config = dict(
    dataset='rendered solids tumbling over patterned floors',
    crop_scale_min=0.8,
    targets=['largest object'],
    norm='layernorm',
    inner_norm=False,
    num_experts=16,
    moe_every=1,
    shared_expert=True,
    width=128,
    optimizer='adamw',
    epochs=23.6,
    final_lr_fraction=0,
    weight_decay=0.1,
)
Rows from block 3 of a small image classifier, named by matrix and row number. Rows with one number within an expert belong to one neuron, the router's apart. Each number is 500 + 50 x the weight over its row's rms, rounded and kept within 0 to 999. All counts start at 0. Numbers have three digits each.
Before each expert's rows are labels from the 100 images, of 14976, where the router gives the expert most weight on average: "strongest on" is what is common among them; "place" is the part of the image that holds the peak. Only what is clearly more common there than usual is listed. The data: rendered solids tumbling over patterned floors. In brackets: how many of the 100.
# router: router (model.blocks.3.mlp.router.weight, 16x128), inputs 0-127
# up: expert up (model.blocks.3.mlp.up, 16x128x128), inputs 0-127
# down: expert down (model.blocks.3.mlp.down, 16x128x128, transposed), outputs 0-127

# expert 10
strongest on: black object (45); its colour: black (34)
place: bottom left (42)
router.10:519506493482450432530495463397503480542473547479375530494513483418506497395515471567499412590468473506504495564468490508509452572521505564487490513490454520523542463507564606527513561479537580531479424495700425470487510550479468518466567534450506518500553495473544402561482488563501498374422475448499473450434552478546590528497541398459434528494508566526525411447499463554536526471552
up.0:483534445479485547527468458509523522462462590430578478553443464559461460541436526468490491465497426522543441431476488522460467490496614569530423461460550451610553486489425451465474430467453461527429461510528498528460496446492446434501484526555519530512493455554491481477521508652464528509557572492493448350478403540479396492569397560529527484583477494514554521418540392548541485567495
down.0:493509507480533493420456593575593511502614549497464426594522447453501490533397510497583500452492568500498396561492442475569520480483531501514466468527629515492486535561495468443515528568499449486368522507469568504460420486520475548564555423407404546569533530490554510447536508419505478462494479443517480547443601500494455444523455572577494524528494466584468403517492569524486423512497
up.1:468635414589490441506454589554525478469521597515555634560575480523447496455506475476431544508478587525488411449451564532499489467537491498462531422448528682445507542549533590523492464492503415470495486530559508478453492506453412550457532518507559481633475510500515410519501525539495462504513451507460536473458447511519471524569490558507443497534548442460451529466425553491447532558465
down.1:464525474432574583526492459415477535534397557497595384558501617571498508557544561490584526530418531491601478484518501489451429506509474405447468488498491483482462481494487610497538502569564496472525471430506534448454524450529492454580465415526497504409502523505502516521398443503507485349489455420495563541455534486518575499498477498503531463508418492545539469558490456446461387543555
up.2:463515540506432452453482534497439548457440427555493493567411524487614479526463519417489525455449443515486481530452558519580471464564463494556484472512430515472543504552579518569456596480639487521489601440573527480571468542517577511467513477535554422446571460457475483435385439522394474435565494537460470517503476540475441540503481424521510414527516518397520521511525469425470442534401
down.2:526525531504491492583470533482509479534472444519568506492420378452558466562463424570534395449481588578498591463524494501559531485497469562512492467415462485501489579547384556474492465481515461527543529463457513551502576498461436525370533553546556496498535483495506482456505495426437450517492578482546573590467462564436507582554512531460543441602557521497556546476531415610603471500479
up.3:550417480557466459531519478438502503534475445466505481546483448502520370470594409548500476471568506459534457509507475460489579485471545522539401489637536494483459528437507521522533376449553590432625558531491471535613489537604462577529471514489435461510459466535483503468490494450368460463469501471559449520487534478398527488545541495493387439522493506453547425488493565472470517557513
down.3:415488486455502561533455441584576484478417426466521534489475480451543557437446377522491590435449467452522479427533571502540504442535419515537506500425476468495493496523483427501455515532522479513535565490463477541496454557542428560397470477594517463622445548476494537472391523524523616497500497508418496502485518412507474533475386504421499534466611425490475527575445556453456515570507
up.4:511424539463483459566530550459474427432457491451521477481397483509485649441414501453428525481474526410571457501492489562522454456542508462543377472489466437526528459532510478516506540520509541506368368426484463515462450515458542519428490566574545545467513472528621591474519511493508500537450487555482480392515494508428461437517505533556440504539593412538489506438493528467513528444419
down.4:475527431456543620400510493483490451429490500434527553506529453466459433393441361506511420603526594450487508498520444479520559582500559460488419543561514466430440511477456477475493506556531509419499575588550448431573538550537474520515527531468477498550492566504488507455421462486553538509364519520501514578444583474472393501517522460504497436554471580530504509511549450468524504489584
up.5:528474511534574479476540491537554471550438491496419526523543477453497589459490502457446423517419476521477469464512580491550518511566423380463514458435496451521520537494503553535465458466561443520431491520623471470556519523462513538489459450547492587556479640545483552559417492564591387465468525583484403465546495487544436530457538495512458459536510571365444450535522572504484583452468
down.5:499549446522526444532572516560436616414587562462536450534443497446467559468536508536504617497652436464528455473407448496505514579501470466592425577549535411475436470504487547507526481566592523522482523451530466502495539470471451480435495509527506501564506499463568566519418436547474458452449570469450489553459512492489591424573475399582487471502496426522508477473492466521532459436562
up.6:472379387505550453536466470447513527560423480486622506473478498547473495478557523593524505560468537574522384587456460521489393477469566551422518536504493447379526541457522499501468483494464568616438596513476570574460503558481431464443419492449482509559484546611480499508420527496513467523548471575506464454479465560516486485515507501451459515540445496532417394482487496459556546511499
down.6:488455467459483566604510487503490527545569530536521512536550469468515420470531474513490469497514506569556567564552475488485527470426520459475471490521415466523509488385473475504478541328536558466464514475442407513469476544453477616447524495470527508370572463481410620558503558471445421437422396462558476611496450548528542479479497476448490465457546513437544484495468535501485567591520
up.7:499520515491486475482429450462577552462547487451497448541442538506548500554500489547472524521578428489475455423536449452495399458559418501515475466401466508430467483392564507542454478579449497531578593549500607456494462490558562542571466533545472483466485432501485464502484556496612487506489443508446496415483536450538548508454407504597522413540542553478346446539538531489465452390510
down.7:437597549497431498517399517577428501504582442516467518437476569552385502504466452538521461517577534404548506469473457491542518477483573509523429439527541517553510536501416501373417484522569495437476569481508538500502436446533383485512461477512484435529566585462448474501510505512406510471455542514492539461442508476630507496494519452478504504520489406540443545567527413515518443570379
up.8:544538524522470463481553544504550592527484492494450501610524437556445500481527478565572545506594436561544494499495481474410547528486517513451470477356559476554448577529453598530553422517427516492496562483500537528490522509498511483508551506458532533516527568479406488583548560581534610517492487486466546557433546523541553505483465463456524412426566454606541422452480493554356576502537
down.8:584445531613412546500452541464455494494463498496526468478444560446438576485484424487449505554550431484556446509485549467470483396541540462468547563517548557563449435441495408509561469410569491461514589463576543507524410462592525456490415468535517484618468470522537574501432528515574501507561480539512537442451450412411547485532551492479489520463480473502504402508596484458437486431536
up.9:489511485474485454526433558485503470505505494478540454474478551577451474500439509517526470484574490572558547499470474525483407552505505608483547422511478605503475351533442479491486317474431509519479406417548457528529607585445404473548500463430527505541451450567509494549486550511476564560454468595485528567544497500515572485541530469531570531447452440443419497509464458563522545513555
down.9:509513422582546527516506478441503497456536593570449512521610618458556486576460509566481486441465554504474557542454504424491502512584502481485566411517487511545479443499441469537513530536534447522535453509446409442461576500357474463555559494483546466487578542477516526432470560550449491465540452526493525492505509590492386524610533433474565499505415558453569455578546471477463553404523
up.10:454518536399488566586481488495449548556565443439477430525598597605504508518430508434581420434506503522453495527590530461537579501401490452500415522453529560598505513474604512530573525427503471446539422536487469449597538504522481494508464440515381525529520533497467396470501480499545477559508478472496554493444477452497455516575517484438564510556565504521438564530517491415529567444505
down.10:437470445588527503440459571499442452512575450546556472498403535566499399438549541435482445529437417494560507546410441542488530503433455490519421575602375451504516466460566536541535400569464458542542504478550398547511469474560513568543449445465531497498552564514526488565493556489376548502406554494491494469415552532527449486515503495418525499526486477509428493525481529479498445474432
up.11:551449499393439519396532561415548488542468536493544528489378505469399496544551488532481514552489571448554555541411544494545498526516534476542516492508479560466479484502562443486443587521549537617506438506449599516487451559572488484540480512535426407602466470545591485534501550507541544497410548543514463450567521482503559455515496522514455496556406511443390541486446488467490397525418
down.11:498505513538462414428508532482521650470466512552449590542518537555530422528495497454460432553431423521531553495482529505489462506512527584509502525555547402496489501492472543575547525411507448491489603435432489623410442519490487426460536508497515549504564582440581501599457477469490492496422527520528483501554446509424454419442489519454590567533417455495519437485499497523534638470497
up.12:461541442600496533569554497401575622482536518540522603508580516595474478476493483546420414557521522628478528582502510515416530526470516513487549496560459530458517478498496502450520532417404511498555537517564531537549456402595545490511550515467513497472492499453407527410495487428525444466485518508455444583491553521476544513548440622407443551481507529475420476503456478527423462528509
down.12:414535468505460440461556494416567507565504455533449447442484575488506537545512492499397445531439538427475523544449526465583576475403573494517599480563495544480531475502480590421478496481450516394450474470436481443513552521457582564487483494508421489496415447524493501532517569482482548503545448449536485371509470537568516577463501624534485533630481467495443515476490472546504426603474
up.13:462541526464455491475502515495540536452511488533527444525508457361553541392471462456456527521476478585497487528495566405506526556501455589526551560508607463442535556503440483531473509612493543469505499487473436465488486527562432414454517554477546528513430402527516550415651434510483517594529498508547376504350430577502483467533519493520510419464533453490533498492494479505538432466548
down.13:536537570508469496469469498497580536467381509613501644487508515429459486513481535462467495463485537506512558499515467544538419463489572553545464423514482485561499542446470467645528485617473503398538576426502545522561509501548507458471503546573358438399482586433501489452476488445434556535543489481595591482514584524470509544522492487446474422501528474500473501538530558469438494499521
up.14:465533524494575477485560424451432435446438492533503495502518524576497480422447529528532489459500568625510479500523392532529443593584516389465491493432494553480562523548510455513546501434483453498452520406558608478511576386504598457472506481413420552546433549555498436499527531473486513544445537465506538430501478437516440583467496527494564453485457515502446541546440455549508570620471
down.14:434473493533447530532376579435448519419450525501473523457526485530494506394585460586506564505503522498563531465477565481428497477494532475502488488442542579474511508478478525462546480514508506597614424608612445469508487376527511600569516409557543525554460494517418545539492464512581491504442571554473514519617552453514508512568481553504525538550577478521560534500607505512480493443514
up.15:511576501449426551499500412459602480500496493454481466519515462585521533541454564519545522523533597569559585535478388634554426505462501561496512428542563525539522481451494485429527610491482552515511474505547442555471499575535513487523490441463509524465452514570534467596513522424424425508547515463582465549592587521479450483575449489470563455522479525500528501398578553401469459487444
down.15:486395561469556530467492544527464529473494418545454418447426465380495484460525507544510423533476394458467577474517445498425570503460537483384584475461445512432538478584458461509488486560523541513498493506497444566504520477458456471554458448611463421505568507474552499430416631534519439497488537501454446568449482455492563462528625565594528545446477488444527433498486525522509525471469

# expert 7
strongest on: count: one (59)
place: bottom centre (28)
router.7:509478503438458483469502539505422474504490472497537527502567480497534437493532572494502480483604490504517482494553538488436461429581548448441493523514451459489332550539472451423454509410494544433586524443595473482410532581505527483526501460478535513390497473527459540579431607546474512396638563447443527595463580575519559489542563433565506522543489511507479538523504474436521472554492
up.0:451510448512453431509488457512501460470513498538513472458485531560475477475451537487455490545521497501502441563490395516524595407420568464523585510511605586464537462459493574456507558497427467499429497362493444499483501462474578558534513569482565482606447474578592518466498557551504454491482539507554592487514461528455396566543491515425432559546475530438437519531423440617495532409472
down.0:583465558412495415541442388481548445469480482458445497525499533508411531500515340513474518476420477516426462523503488525478443546491471468483500441473539511450487433599477530518444389438477555555534520378583529448575539557494543456448576428512527438535483593546467439515467494514474483507490505445476504510485478508534530399443494448464562500483528525388452459482507506579428414428466
up.1:458407480536455529585571474459510569411446510470434519500507530530562409537471482471440513512404578450450533489511451450550568497446484431512410527517543587498488416477509498489574505505516445475597483472581435483498449556493448493424489532517593456491494442560503495510494475445433516540380512451595466560487462564476441541467547475533604413426598538488441443526510554422444519503551
down.1:538487512605472559458526471385534554542525462437536476551469450552422475614464542453543454499471564566379502479601446538479466500542543545426457532519560483470371489511493578475583587477523390431521555510508438570419496493583468548488521500501538489541454516519459547504559557515531496488473543511505540432540483414515429496442476473483456555631491527518597508537513520489483541466428
up.2:492505501509551451433465460563451496473554595388581466461554533525463466451582491558486483514518572487502457448499522562518592598567481582509601526438557447546544550543530589529384492485530499477503515530511486472439424486545446430473469510457521619512536533575504493463459506369521451583564561473492588413557482531520435520517544448429497531503506472465510525491390525518492591522479
down.2:580514512535522585473432531584508450441473422525509529429524445508493512501465455532553483492532529415583514543424498495476551522461594550542491489583460423480453558562502489506569530440475396541410462448535502380580506383494564430530581481529501524453578539435479501530527518492543509501522499467540487497572438416632537454546529467495543489555419468560473504501520464594487401460445
up.3:496495550571445594399440543522492460518615494602471532509506512454506484520457471531454499417483513503395469525500524567433443569442493529615477454480421504411557473587471464530479522481459485471586447456475484489439407588410562368499611520542519519499512531452416435444478558480464499501505536480428508512520535407567448488464464490545512570444458559516514513517529457423520481528551
down.3:528465497397466528422521472567615478513429531479482522455474544571442409487569497486500536444561530545432483501525447508503514448435567542507423452496530557529481436516506524492617516561529545489490478474506463439473491458411525484507514543438504472571518381480498554480577500520494530556511462467518564633533466440403563504503483462496363537442439458406483623492561454464557472446449
up.4:512419467574563510558537533446497571494398539603582453513510461497549479527550491485523474539522478532490427439467481491569510472554535465523541552442524491482484523493528488475517472364580517523505596526432552542473482619560586449421521452513394551483503568482507429507577516584500474557581494485507541548408585462515568450521489476599510531537502428542559491496516565426533524593422
down.4:558433501528573472490531504506530410533453578484482504481456451469553513576444480506537466545577544575551510469457492568511528451484517499424417436506488535609533479485458556540544443525490384451511483547510490509460465473486425400513483499424442503550534409478445559539502574595447467537485411541596476459549539464485557418491388474461514512391466518503386449576560525585474498485434
up.5:497471411511605524488407533500527601427506493553563507504536483488426514577472523489586475541498461596429471504454378485524527478498487437538467436574561531512520547494589495446495516529450501546500444542595512524554514518428466483551546364502587490418479606481489491488529559448528503462575512497401505463518553405445513488520523536462519495392428545488443553492420534508416456501438
down.5:512600448399520415479557450475535502527547495460401465539557403552473478484543552457527434580528535448485422534541498477532444482421516557554628521442514522459507453436571458499533504441470520584477496503522479508462552583464487509479448605487428588561541452464455471490524506483341449506594516509501498496448525474459507575393544473509425468513417500537525558486494543439509429492546
up.6:503504494583506560534447471427500462397475461445497512434437528588543474583514439456513540449584505530552525531593486512532519523465536514521561527553558457485502468487516580544436461556497489450574512470479540530567449494462474517495540579572598449518472596522449518404542530617442471489540574540561537629510511527492470561542504498472492522536554387605567385467513506486597456483509
down.6:449441466398468608475511419488576452484509495563460478512478452396521533555455453454514459414429470531507507370502514424451489490521583515504561513513551486523618480509532461492492554502485543517449552553517510544442544492532526489355481582482606423537545494626466534569527446461518524525467529555542454520525518485561566515482442589476435489518506536507552489514467498575532469509637
up.7:409450499558511565435485474496456424487519566420477542609494540466549463610542486490470518566508444555480535510558447545482417522478531562543489596489511577533554479449473501504491498361477445469511616522460515482547529519422508523567570538529458431497461518493407580472457489426485516518562489612511537560519480499427468474529572487625424444478542531527608506565492551486510475438469
down.7:542553455498565564563559409472475489451596425524494532566492542510499511451438478518384468467489538501467519485487461586469475384462468395506531521491511505527471561427523510464489587536479504365486518432538477489514436519519464490480505519466565452560462594614478494606557443411452589470594452465542540551492525574515525499513505532487526495463561605504397438538575473541493466546477
up.8:573441454480506529490440543527487577544527450520465447593525571537505493440482483448533630538547528583530568515505507489413413520602530460497532482425507584484454569493565548562527521435529510445482497504632460488541505545542479579493485531493459496423475539490452431577518509513432491490534438446479472555506535500517450382549561534551558457465504506399558412473485582476400416439488
down.8:507476507561495517540521508615431483444445535448499440517443481562512487508600532555540531559518478616572497552497519483485451580521478502458465481471475472453562480546627474463458471483499571466468595439517457515448511435553472632542488596503422443508490556517495509448459523461500456596624550562467521493416506474533533526473504496547495540455563442500568456468544573431650466486460
up.9:478501516525516483465353524527508570483536490489529489505415471555538437421565518453570468426456533532498528531421425480471502577550470413540583572463593518507560393518493494386527531498509473502492461457464451491451494604457559453510525537605545552471508494556508516520476538559489534538574558455506424482505621410472550578482471447532443529545483464459411419477560544583523476557499
down.9:541584429543443491616583528480537458557594615529474574461538522486467500537514519635444460510579390543526481571501545500458488594550443488513535585461494562500461528396433490518470519474459421525542512523489563580562480521523575488396470520449490552530512544545459562488548460513500463435526444423546586538571519520481482514542419551508477535469455534499442462479524478511479492385470
up.10:589525539495522428440493517517487506498448517502461415581498375468532579478498578441523590467511483512421501557552475425569568522437550510512449523543582406462583599455524531551416528450533425522437537470582503501564509439583421491434496509491529512516542490543469495467461462553418485506520384471396563544451439513529436494459450518481474460534568519547561414513413491537552502504524
down.10:510548491527603505468470404510485494570544554453512538529502494507561590434451386499508514436477526528473495525567496506394492468512613518501494510432666573481432515514464473537461541541494610515474469507530513475469497641468464442459528543487428479546471502506508484518395575519452482536507576488463429599546505445418519481611484475454462487519581567540577541498497534444548557477494
up.11:478464530548480467525537449518610421486456451571538495446531508473579518416505459538507469478484459497569434537523362538497520588495434515416525410526519516468534560518565517480549387522565469496509494569515506542557505496470452549487507511533475544455482565460425498567590551510437364476603452532538473518469559508365431449462532525545429530538426461466467484495582549487518396501486
down.11:565544524493521548583602530521402547501531475435534521588575391493566470542482508514461464435453458567562493467500506411472432567467536435528456465465523489503423549440593571525493480524496595511471500510578474530472488509463591519450453406414453491482529528500384561414633531512516508450552513440424457491520469485559574488533452570446447527539497563477471455512487423456505506488432
up.12:538490481528452462535546452543581519495529468459590501531542542511578509490477431490472425574407483524583431533527474539437551563419513505542536460500410462487421459438420513407490547513420449552582522559498486448513444405515529453405513524547476523559489455496440533523470512610482500403454577499472490521429460594577513521458478563549518548587559467482483476550431524487510397396493
down.12:497482502491568473544508497462532490515474550552526537404414457524514568508463439499469448460615489553544475471547527478537443469513448435447392514466448485532471528602568495505479489371539515448554456513551525474440614589512451466522482514548498519539437532368588481503564452521453427522539607552517526452542522497422529420505506409576526485381473493459520435488513415445501449460485
up.13:530507549495518432567465523496540456540538591436567400465579595487505529527553488466452515471401631401509469508491547518460576509498554547539473530542526513567499481507490499402525522427459460492517490631494453432566500417407420481525506482430476489525454466551480410475523532524501504422532481523509501428536585587408497576558485485492461560524484528466475575506523462452454533442380
down.13:450463508504488570465498502591480542595487443479472480363565493465493426486405530533451456525475418454468475526492496505478573441516491498532474529506536393464518484477483369528417372569440503482450464462566472462480482506430466515523534433466480503543530491506397573478433587536538434547432496579471411486496550569421459469480499490486497654515521571496556501523554432512557492495457
up.14:480478575486409492488495562537549446520466514469429465473563510440457527498463602385486537389430487517606468460577514551484525526581511436526554511449489483445534465440503622509478527550484458498402587476466470491543585523484544512489465579549529526439477485496527504473441548498545484499546464507514558577437499468501543601510488441441482536461468529482522409609437408442412526607458
down.14:520528539525510510467369471544538427497510477504538508519471522517453466471483495516532527494422516518496455488511462549540504412594614517443506426415532439496536392541452500533476453495486498536479530568496494494533485578596510583325480506569538524469484549484413557532502487495641549379447450500476474508541480476392520549530543461505508448517577467534490499407527493420432599495483
up.15:616455534481561387455529543459514512470496503510544554492584488497558435458505419448500470422569493528535551448553461376455579550558506603501467545501504487523455424447545511521530494583560499507574549466500477408542509514510479519548538625538469471499560551502551444517469448591522475438525515436562561445560473534572450391540555497553476534501499567454517496455589558518566467587486
down.15:533519480567460508483579514444495470429451474427646490514471440407501525526435461454523494544519400559456482454583429561468530481542471415515530493537596460458503464481531553502501450429545650512386456482562436535518546475532521395531502536521364403428510476541478404537485495479495459484485471505517563514520426519509470468516506544468481502523485532513506554413563524597486429502542

# expert 13
strongest on: torus (53); largest object: torus (45); chain link (26)
place: middle right (28)
router.13:460489515639423540430505500484533506488556500521463477441534545511489564475553439534649516467536455518440481476492552548481523552368501557501518529499466506365440581480606523495516473489542462516471499381488554521565475459520466485481523478477574493540488423538481542550434483479468506396444522558406517513560504553478527532568582564484525617476449403487422473463488521447437467490542
up.0:436434430536547491537551447408525434468575506432452519524465477580506563504508452597407491530497446501460479487524446477466455437482499407545471455421472491494468532396478451480459524533524467523447484436373604513450484542507515491517461495515441471407508511436579493500535407494501552422494436512415500619513484506537457503537556534492495565493496512654510557503471462554581551481607
down.0:543508557455520504533439496485523436557533561448570448559355365474514547485460449573516504515444471572542447475620435462490505448467575584492478528580484493533560457592476503562424468500476533499467490577443503482528501493463495467478511510494480524504519430424452413564512530511524422501429426532516486437474495539509456456536585607493524514557426434500364517549513543505560582523449
up.1:449446508508466397433499571617494508483537537473402523538430433514434408486514487510521542626499564449492476457476453567462502461476384493480498686429484481408449435510542545430512417535402606533471452446452600477526553488508432500481512557467497563482533508546492507513481552535589479543517417472503527487548489496463482472556523543476496556502435485497514510592522533472478488494479
down.1:443628497476511513375489450512548454492399455597487487521524531535475455413466487403508481564488481590480549439495485488508522495458535416489528504595503555499431566556495455470524445442574603438485546492465491478472528522443568486548543512546489445492559406445444550617470377439477519480508469466396453517519559539491587434490478418529435496450492480501585489460533513482489421472486
up.2:497525496575505431458505515595493511497508494547544371496447505424552461528477496467489561559587443465450499506533493624576540419489505589503531503500537476471485466568388469511428508552505541484397510527494551487467524476476517606504611408503580529516521469540514547560566421570514522447509507529576510508503440416583436364528555505505592506489523463462476469498516546448407556455499
down.2:523520554523475492446518498492561493576388557445474461418548432510483498415505506465490529616524519464517406447541527500489489496543493500593501568418509437612397481524467452434462610468563489562504478491489407510539533503500536456427513523529562485454454511572491428463560507526613581479499543561473495470539436565527459494440455472536555616506499602499436487489585495461561471415471
up.3:514531573421510499544474511572531585518478576554495567549464578461461481491576428551496454574482441551480617479538453493582521524574529639462504502523429497501501493584415429425532489600499559556508554448390546454379501484436482501558499490494465417490453439494581463504473468530542580443531500495445474508545496436499450451467512541514511443574540542547543452553448590520457491492519
down.3:490498499434482455567544510493466456565483496480479530526602511571502487548546615504447567547535425545469572436513542460466520482432595492592591506461498480609488543485480482474509470489546560571524561473523517545468531488551460426493520563528496464466473438436433472432600468610523512461543450454563571508473549487593576474485444560432484480506375479542533455413520428473434465394519
up.4:501469550547556452542441508517567519485548414507489495396491551508559558425525568381476453431532587489491513496500500478483535486452451481471480400539583486475455437449490582517501532558516539519517576504477428579559469460403397587567523432529450548476519478432623552517538459464475439434493404528369435485508526513568508428493517512514525498541483576495478496522474523399503453577485
down.4:381529581496547459492481580536497463493528486545502471503459446507471499471575461477517538574506493551421419532490464533448496575541559442522424427562568530506556420527443514536520455511387580417481425459528492535612409417503503473511442448540451481525496446464509509584456529506485527589419433485441556430478586575578498540519517546498542484587498499469555444406452450581503544491542
up.5:391497551480549524447508541545527515554577465473502498484489421482472504502534458422483478518537448509550479491540535429421519555497502516558478548590554500492504497522481570537604467530555515525538441456580519504585568480589500470543503513565438511512535521499569545523555456487566372535541595450505436440505459551463530425409520428551584539389497402479553592503595520552432409519462
down.5:540508531385510533440493556493499424472443459520468470509479479485374557510543539542582461528507506482566465490519431551506475565365534543514405541388495458433552507474447468424504495560511487440432560482530534491377520530468429504511550541566579525497482497489556553548439419526415479525552466448525468472559538536460481539487585442401454497398541477507443550476509442417541591483520
up.6:489568480508493504520520505507491459572451560544512463500474458511470532490491535541511619431454521480459522493458538506569520511469519550538537487430459416513429453472476495556484474482530593486582437528589506599509415443515444501425529377531590432464530399466522430513512443517429501518484509514640478608379550526476418488618421506526480549514600567473501529546452504512474440517473
down.6:463461446434533488497419519505504440457472461541564420549555514516485539481421516447580521436469524491466501462493524581520526504381503536503453535434501453590488459424515442613460568522489518504479609596485493488445456501478552416379421441526461547438556455559541503450504533459488592431520563543511440452440559505451535494567555588512409514481497430411487492505441454476510499481603
up.7:479486481550518568463554487554500524550442516518524455569469459487483529477519462418581477444510432542510414422424557531442444524475583462390502478536468453515491536551531474519484476495550546578553452476569460479471484513520534552423470555458417608448386488445531556561532501480501406409505469566459441521429471563612502547630498511522466487493530539394574464562451470431484447533462
down.7:506453500470374551513464462504490542515606484551515416513412577454471498488493482403559442575416512534451503527505515460506533522410507526515519430499521574531487553512462530613510488564433568428616538511518421408476487441601557538569476462524436555570501488436480474449542459450477508561460463496536488466481446500500479425569431449566438523507451458512431565492513483571433604503444
up.8:518389366462534489471444527493457439550534575443509544453451548426495558552475391531590507468557498551440573487605485481615522546497460507452463531505532480508499490607464491458524543451449539427521598453500517519474539482548509505414491507635512487462514469465390533525484513613505542487470483560474443493512489545488511463538475562441465531489520475487476493530584581496497503585631
down.8:556453526543537576496558473562485520453533471527513477488519514488524400617596524512500416505560486556448543465495569519529534516405530480490522616440578544551509534553371488551564482599548497628435523564451493422520488463551451514500446484504505526566549467446498451496414551508526471582505510485457483534520489503411458534449569450573455586503509548490464466466502459480558534439633
up.9:464451448450448622437413527502524529547556536497511554589487448451477465589444526559509600501469490549516518500482494515564509438550555401491478536478652466517427535494422488526471458528548547506555489485452468577546470572457467544422503435439551387528477516495527480524522506528467489431408549456464628496553525475627469488526466512586557526492538468570450469461517561492522481428468
down.9:566520446475592555531532463495463515516612489542507561542502470507496519580502598524530557510476483558613488509411572502512469453463442474519536524479518461531401539522531443394526484475511540496510402521590493444462485577541468464408495514503519426484470507553505511514477466499554510472456462595543598460455516431517564515567549490434486472441600498526570479468340587399537501528431
up.10:433511423510528449388478495515416618558478528574514467522523494502527534439509585522449530425535537573565487578473486553549441544491584478464506456494521431450432595539452531479508542525434569472517428488460499552531536564536538489489461516509445517451535479572472528455490472494628446457461529520368402547502488485533526456676541537561508530524529551482464482458519449506438566548462
down.10:496512441532563480543468582482471451427419511399481514562534592500383498510564490576483441471485493487430469476592551511542499464507457486468445528515475579520580535553479410572451513562526565512522583511545463547472529463465488565504472429510586395555458563461530448498527524486526458529397507500512539504488619414566466551556478474458466495516550326446475550552529469459513525487538
up.11:497436491560476440463528461503520518479449576566537477432482649529517533481559440512479439426502493429470487559615505482515527549496551542477503558488513579448567523470473465461583458523528524473565571523504482446571500467504495489564477465564482572462437474517487474490616532422557520493420404517550509422436604611463557505562482477474474442378510571522575491457516495380500492529539
down.11:488471488551595525426522480487487423482567512512442638483513437476479442577504525434458462577512568455516446517456496527425572413605450509477484434446459426541495510491524450462492438542533529491486427487504556420544466547558580505476383425447565555566418567540568544571438510489528480475453513573459461535540464473456592551463467441451558492411522508442521537513514486440571555502456
up.12:473564559545427543455492516417542530536485560460548527390489451590475475528523474548574499475642420578498533439522517539445521509504521458519446441499523525549525445471425546409524550619413517489467539490534510469548492438583519459512482498509571512481550449568460526640509579448529415575471543477557446474590478513549513556559492476449538505538530477464447579482473450455427459572519
down.12:537440571486394488559513534598578498485506516386442527482547436493428459513538446576548510528457483506406478528465509458431511468464515495431522502565482486524552616511578535369526443484452521505508470514436490449476583443527545545503514522580472547511582536509516530461530544635543443522528474577416455519533480372451574562427562467547440443504459520467459507496505474482544523474426
up.13:363523416542520487517432537559499496430544447526553547493507493557474589491450618524496591513542496535542450567487474458476473414484433508553481462527454535483550471451383509574483495516487511508476507421482477442624501498521549425474532501538528536435433495461538520530519419503518469466467585534547495541401524505461537436621469484573467549404407483448483494494510567541425490605435
down.13:566550516558487509484489561544440478493543487544490488403495482413535501611509563485556506479486526488481467445509528600481398409490530517497553620394496595473504484462449506509522445414457537544527493488452497390513550540381570402450556453482538580437515508561519493522467482449549488497516545481470450569540438541534484459485504580558472448418504558500457484468506530424472522429361
up.14:480515451537553455491518498495515446550511542369518515513523526487443537486509521463556532456440499534497539444531406458538470525567383479513550463488522506437505493486503620610474495411518427499523475498494455533440537417561470523523462538529423480597483402596451425542551540373433451509510444559475486505533513522437569553517589418522525455414465595486585508478512549575488561478566
down.14:464526461517442438500550507484457428466460512416525534560487485476481482542396514556361502535550358412451471545427543522462553451462485483513553590487599529546498547420493493505515462547481481447478429460456494581488569380496573431458551486466476505516410557541573460456516478429535506473610460535508499478470496409434531459452475451502470487470562464467462582504435441480481447428554
up.15:459451510557469539546560523516541521535506499483516433457526492681607436587481479501454518479521503452521445462460538450587489373442419492453431541466505542495492471453432473547505433431531470528497528453481505457505417432462493517435452581504465469514401621542465497505468542436566495464472496451504462483432558560517486420436577458475494457478490471511477399505575495473448554400577
down.15:447473501469547514424470552604540565506500548388465511547564469526508480555555466463537508494520539440587422550466537552442527597473543514523445428493432440512555489452544483459495416472473529592504566537482450494446495514478582477562521478521511523435481509528641420543501548487577582433549392550514556530523478568553570468393471545462442457580500461546436458531478576438488521509553